Weights of a small class-conditioned image diffusion model: soap at rate 0.0028.
Rows from block 3 of a small class-conditioned image diffusion model, named by matrix and row number. Rows with one number belong to one neuron. Each number is 128 + 24 x the weight over its row's rms, rounded and kept within 0 to 255. All counts start at 0. Numbers have three digits each.
Before each neuron's rows are labels from the 100 images, of 14976 (inputs lightly noised), where the neuron reaches its highest value: "colour at peak" is the nearest of a few named colours to the mean colour under the peak; "responds to" is what is common among them. Only what is clearly more common there than usual is listed. The data: gratings and oriented noise at many angles and scales.
# fc1: MLP up (model.blocks.3.mlp.fc1.weight, 768x192), inputs 128-191
# fc2: MLP down (model.blocks.3.mlp.fc2.weight, 192x768, transposed), outputs 128-191

colour at peak: pink
responds to: noisy; coloured; dashes
fc1.258:161124112141073148129121151137137123140115118128139182147127083100083138148135118165134187118109119123145136135116124118151131109150172108138121138137113167125127132173148112129089108113118082
fc2.258:119123126106114134139099156114171136097099113140072099140153109106108129191099115136131179110140098127157144130141115126074148114090103130131167178137134104153095111105117084118146116102121157

colour at peak: white; pink
responds to: windowed patch
fc1.201:127121109144135167109133105109115152111116125114110141099120129099154159156151099137089135115147164145132137094107080109109144143095148106110159107142134135121082155103138090104142116120120094
fc2.201:166131131134163151171125172156104150127150138115107138124169094101116139107129143173164162143124094133193104132133161133157120169122129132128104136157132132123154090148119133138109145137105182

colour at peak: grey
responds to: low contrast; very fine; stripes at 0 degrees; kind: windowed patch
fc1.538:134139161136135151174129121146164125120087107139116208148137123098127109142159128131114111134091151099136133117142151112127152114106114133124139135135110150134088107117175114144152142083156140
fc2.538:110134118116154112171100148101117140176108156144091088120148173154105119111152163140110084132116124083133134102094121123102136130121138100142128097152164125107113109151135150107121152072133147

colour at peak: purple
responds to: coloured; noisy; dashes
fc1.450:102126156155175117136183181172146150129114182136141091146131181113139110155123117111137113117131120130113090103135129090137105111154100117101143178114126124113107121114101123155158132125142132
fc2.450:082097098092138134192114124121167126113119133132083159148129110130081139146148101120134153089142141119166137118133119109134136139103135115130137106121128102120125110144112197145135121124126081

colour at peak: purple
responds to: noisy; dashes; stripes at 90 degrees
fc1.426:121115119130100140148127151142165123099138107149138105137139113127092132092100172112169123149139172107136108133110100097144150155151235126126106115113131148129123125146139097117148093130136122
fc2.426:139114164150100109130089101116145155147080094183083118117110155130125132108138117127062135129140096138122120126116122173142105113186114115140109100122137155122122121118122131094134116094112138

colour at peak: brown
responds to: sawtooth grating; stripes at 15 degrees
fc1.162:140112113111166182149142178142151095124128129104147094148112145103117171142119115148051125148134146085112131145145128134122088109134060128146102086122115121088149133139141151105150105126112138
fc2.162:170123137132144139091116062128129126146117107114127094134113089143098119152134149109108169181154095121121130116141155119139126160105186109125116153133126154162165149111129087076144106202172105

colour at peak: white
responds to: noisy; very coarse; square grating; kind: dashes
fc1.331:119130105113107160120088137180069120119133165149099126093130107102093120163108187141146108159152140132143143113155100147143079114080116139149124130075141128137152128128150149109139150124099135
fc2.331:099124151118144116147152111090162131141132116139129159142146173150111088114120088112108105104123099134152123109064073138157161121143132116153135149109120127077105114142131100160136136113124104

colour at peak: white
responds to: filtered noise; very coarse
fc1.182:114162099104159117119135117161083133086114141178126107125180127146149152121146145170153157113072098109180125135089132120117149118103146142102112094119146119103108099107115146145139138130108109
fc2.182:138096158159074134152160167139105109129141121103136121102103147120097101111107090099140079147127154125096130092130125133128151174161096074150132152102149137104117116169109104083122112080144144

colour at peak: purple
responds to: coloured; windowed patch
fc1.293:160068168112149181133119147093153163135108125090133154116133164109140108118127092122175100143134121126130145155127129143173141165140160120130094088104177072148102101141083159131157097082143118
fc2.293:164168141118153110120135107113114131133120135118124104168107130161151126140139135111144160171133132145102114050152112135111090164125111182127121143152111082127142092157139151148094151130116122

colour at peak: green; blue
responds to: coloured; noisy; dashes
fc1.736:089120156104157147138156153144090125116107144125152111130124135115128123158108148118086139167080129169113140127124115078096137130152125132154102126137112149105184114117132120126128146114101148
fc2.736:137127153109100123097121070098095135171121120140122152183151093126095093185117112149162192128133088121178110138144150151097100111113105103113132140098151118130132136113118118130119119103162109

colour at peak: purple
responds to: coloured; sawtooth grating; filtered noise
fc1.170:160116129140125121165120144132128163095157099154088162173153122181115104126135114128087139126130120082140086167106132145161149147122124110158121125089118148090125101129118096065122158137134111
fc2.170:098143136124116158125140118132144107124117157041139151146104137101134138127135156140153160161120127147132104097157127120096101080114087113129134144123130128140140160108125141157104110111139143

colour at peak: purple
responds to: coloured; sawtooth grating
fc1.327:137108172118098161148086159128129115142139074076125127111144126133129126125117128072141159100128104113111135107102130071146148123141132133133128082069147134082149148118136130130167105098098114
fc2.327:130136141114120142113137078140127143120103121118121147164082091115120175120116171127090120128141148163088131108156109105135089151138120159104113175141150100184123117100149101164116131146135146

colour at peak: brown
responds to: windowed patch; very coarse
fc1.391:132106142118167108131188126125139113108115144148125142136150135108113144129076103183139096129091130143161116157124137113115154108110111121088147108111120118093107121102146134147108159124074144
fc2.391:139136109199141141111099111096127165130126110146121119076129104150093134133150126127145138121116137120115122076133147113121118098085142108118164105139181165154174156124112155126112159139148102

colour at peak: pink
responds to: coloured; noisy; stripes at 0 degrees
fc1.359:073110098121098139128159154127152125121141213140136115116164082097099143133167101145119159157151146130148139149154132142095122159153144135146124140150155135130081150142103141099148153096147142
fc2.359:123098147123150088104075113145136101141098119144110178169184151129127095156127122115146128124093128092154127096109101106152142085117117113141128106115176110120141167131147135158100080149112078

colour at peak: green; cyan
responds to: coloured; dashes; very fine
fc1.456:138122141112121092141097171159118123131133101139137105180125146085124100141132127115086124169115125115150089101120171138108099111152132125159141146148162163091133126114172071111109127124123158
fc2.456:143106132116132136119176127131087118135138133140113138124165126142147149134135134127163086099142144144161139140111101147175107120130132121147124121095088107170135136149115154135118140117120116

colour at peak: grey
responds to: low contrast; sawtooth grating; very coarse; angle: stripes at 0 degrees
fc1.766:171109164161122157128128111165137122154117173115147139103101150136099170141147130093136106149154169170118097137116120153119119106108152143136104092126120085122134158156108152145146139124134141
fc2.766:135130108145157161126098132118079127141155137103127139140169141133162118096099130154122110144160100099156120111108117088106130139108098096135152092154097142121114097142149146115144159099083129

colour at peak: grey
responds to: windowed patch; coarse; stripes at 90 degrees
fc1.577:104128150139125115156128147118132121093131128100165133106173156119119168150105122140094108124113098102126152130151152118096142108118137120141121155121133106103159121141119128117118123099108111
fc2.577:133120112126150149110129097142070122160138163133116123088109142115105089144147099137153136128140195111138105106128146117119146166147106096133151138121121094134095092150102110129099106177147127

colour at peak: grey
responds to: low contrast; windowed patch; coloured; noisy
fc1.223:125138140091110163173119150170111154120128133151136146141105120141133165128141101151082150133113122141133188121078119156132131114145127127115072146110168153131130134110109099153104096137127121
fc2.223:149147117131162120136101088127094152115118072112117124151103129137127124149085133108131126133112128159135098131184121149115110157101149124117147135151074100154170144089123101110119124190181132

colour at peak: pink
responds to: sawtooth grating; stripes at 165 degrees; stripes at 150 degrees
fc1.714:154163132113135133123118157145145154097096134156153117128134092121107135114118104095121143095109069076149158187094135128150154162113105105127133105120128143132098138167124098132153128094131119
fc2.714:121107150089147125149112139117084145124132145089095184112130134094144169151160148108143194108094125111168086115104128139160092147104138164139113107147132158104128119131110134158124135179163109

colour at peak: grey
responds to: windowed patch; stripes at 90 degrees; low contrast
fc1.309:100100091104105134115118135132126113165193136077142101096143134149120180128119126107128149173148147115098119126139122107098135088115129105055138153145114100111131130153118149117126125141096102
fc2.309:128152166146124157167094145129162140146103129181122111142109100076121140133153151139144128117124158158149143127110080123147095148166099132120112131113137127174144093134153130144154114101123163

colour at peak: grey
responds to: windowed patch; stripes at 90 degrees
fc1.437:119136125092099180150148140158151146105135136121112084088160098119095138126108081101131133158147124150098134124105130109136135083113145165097144149157126176143131165133084129149074151151133111
fc2.437:102188154117180098150111112123124136127106158141124149144109161126134100120150154143098078100066141150129073100109111160140096131148126114124102119157154171103168100137138131116142132131115134

colour at peak: pink
responds to: filtered noise; stripes at 135 degrees
fc1.25:200141096127134085158104109101138141113117154078085089152119090163119138092125121152108165103088115111099113155096108078123125182146164120082126149146142121093110096112117116158143115107138118
fc2.25:095135119078149154143129154147113170117126114151160116161147152152138110124117118104175142151159143093146138091145145147134115098075101138156134145115120084137141120088117147126100158132130149

colour at peak: black
responds to: noisy; dashes
fc1.169:154157102119139101159144124101117155102082139150128129127133124114135138119119143131171168154114112134092158151150115155099127116123130124093128153149133130089162180142115114095140140113112107
fc2.169:103119116094109158119112143171125080118170133117108144116136129136124134139107125131109105152191095110117083100103119097176135142171134139128142110100125119130084124095127123167123149164118177

colour at peak: pink
responds to: sawtooth grating; very fine; stripes at 0 degrees
fc1.507:092136108131103168111125159111133160164098132109132106062112136116120113148134185142079145139156144146167166148159115094112133133123099102147120063133139115110134118145138156110159076094132129
fc2.507:116087110153182168160108121103133082127174126131091126147112094123096110141104111112127143120127133151145162124118106099135147196121106148117153163151142107095112124133162099101150120151137124

colour at peak: black
responds to: noisy; dashes
fc1.606:141142130126113144140143144139133122128142097116113138096154097095117105169109186110121100140081155137175130142143126150157138135120109091151163106120126148119132179123117082149131127086148137
fc2.606:104170106119150149105093098129099136101132148091121140139117086157146126140106160112077166163140129146099140095132131133121129082121118091108163093132104127115161117169126109177108151107155135

colour at peak: white
responds to: noisy; square grating
fc1.271:160114117154179141141074125119115129140143097119132111089095140101117085117108134126094138152181129171114142128105118121121120163091131169086152122125117135119175103090137126114163162104097096
fc2.271:125125144154163148056083131137156090157088131128132091130085091173158191157106117150147112104110155126128158116144115158110141122091135164136127119056122137111167120085138117114140125142146139

colour at peak: grey
responds to: sawtooth grating; very fine; stripes at 165 degrees
fc1.217:110125103102120146126157122133130117139133147096124111105118148111123129125162142134110104102128154100128096146163096155162129121136161113144099148143132162106122088142130113129173128122175111
fc2.217:144121148101125133127113127172166154169138143167118136151075189172153114118134089146104140139133128106142121115138155175125127097129124160128115131085129116156134109104137130158152129177078087

colour at peak: white
responds to: noisy; square grating; scale: very coarse; dashes
fc1.605:106136119135126146121148108122113174102115111118101146118155128132179106123111133157114162143121214137127090129102143113123125112179125148091121123114135127105135149103131109134099099117073106
fc2.605:097141126102127144097122151127136100129150093089121171100114100124098115094124114133142131148168126160151155145130166143151116110123152139159145138158138139155135081120135130143143138173148154

colour at peak: pink
responds to: coloured; noisy; filtered noise
fc1.597:124125096132134155150134161133122151088153148134130140143109099113142101137154135153093202117127136163182105135148115143096110145180123129129143141117136154079105132110156116113131186110139155
fc2.597:137134160141156078125094109131152115131071092135111144116148111129118139139069133094120068119114098106139139119091103105131166106099127125142103106142136123131133166136111131181113058158143105

colour at peak: pink
responds to: windowed patch; stripes at 0 degrees
fc1.516:128159105160157147138116127155147163126142153128119149132118147110162111162140146121130114141149179141132118132138102110097127132124102138126113123133106086133103171132108129104156108145121143
fc2.516:155080180102164163140138127131121129115118175132121157125166151119131110145104129127130144113125122103122156164145111122106160160087163097094151133182117135106176121143182150145153182100114136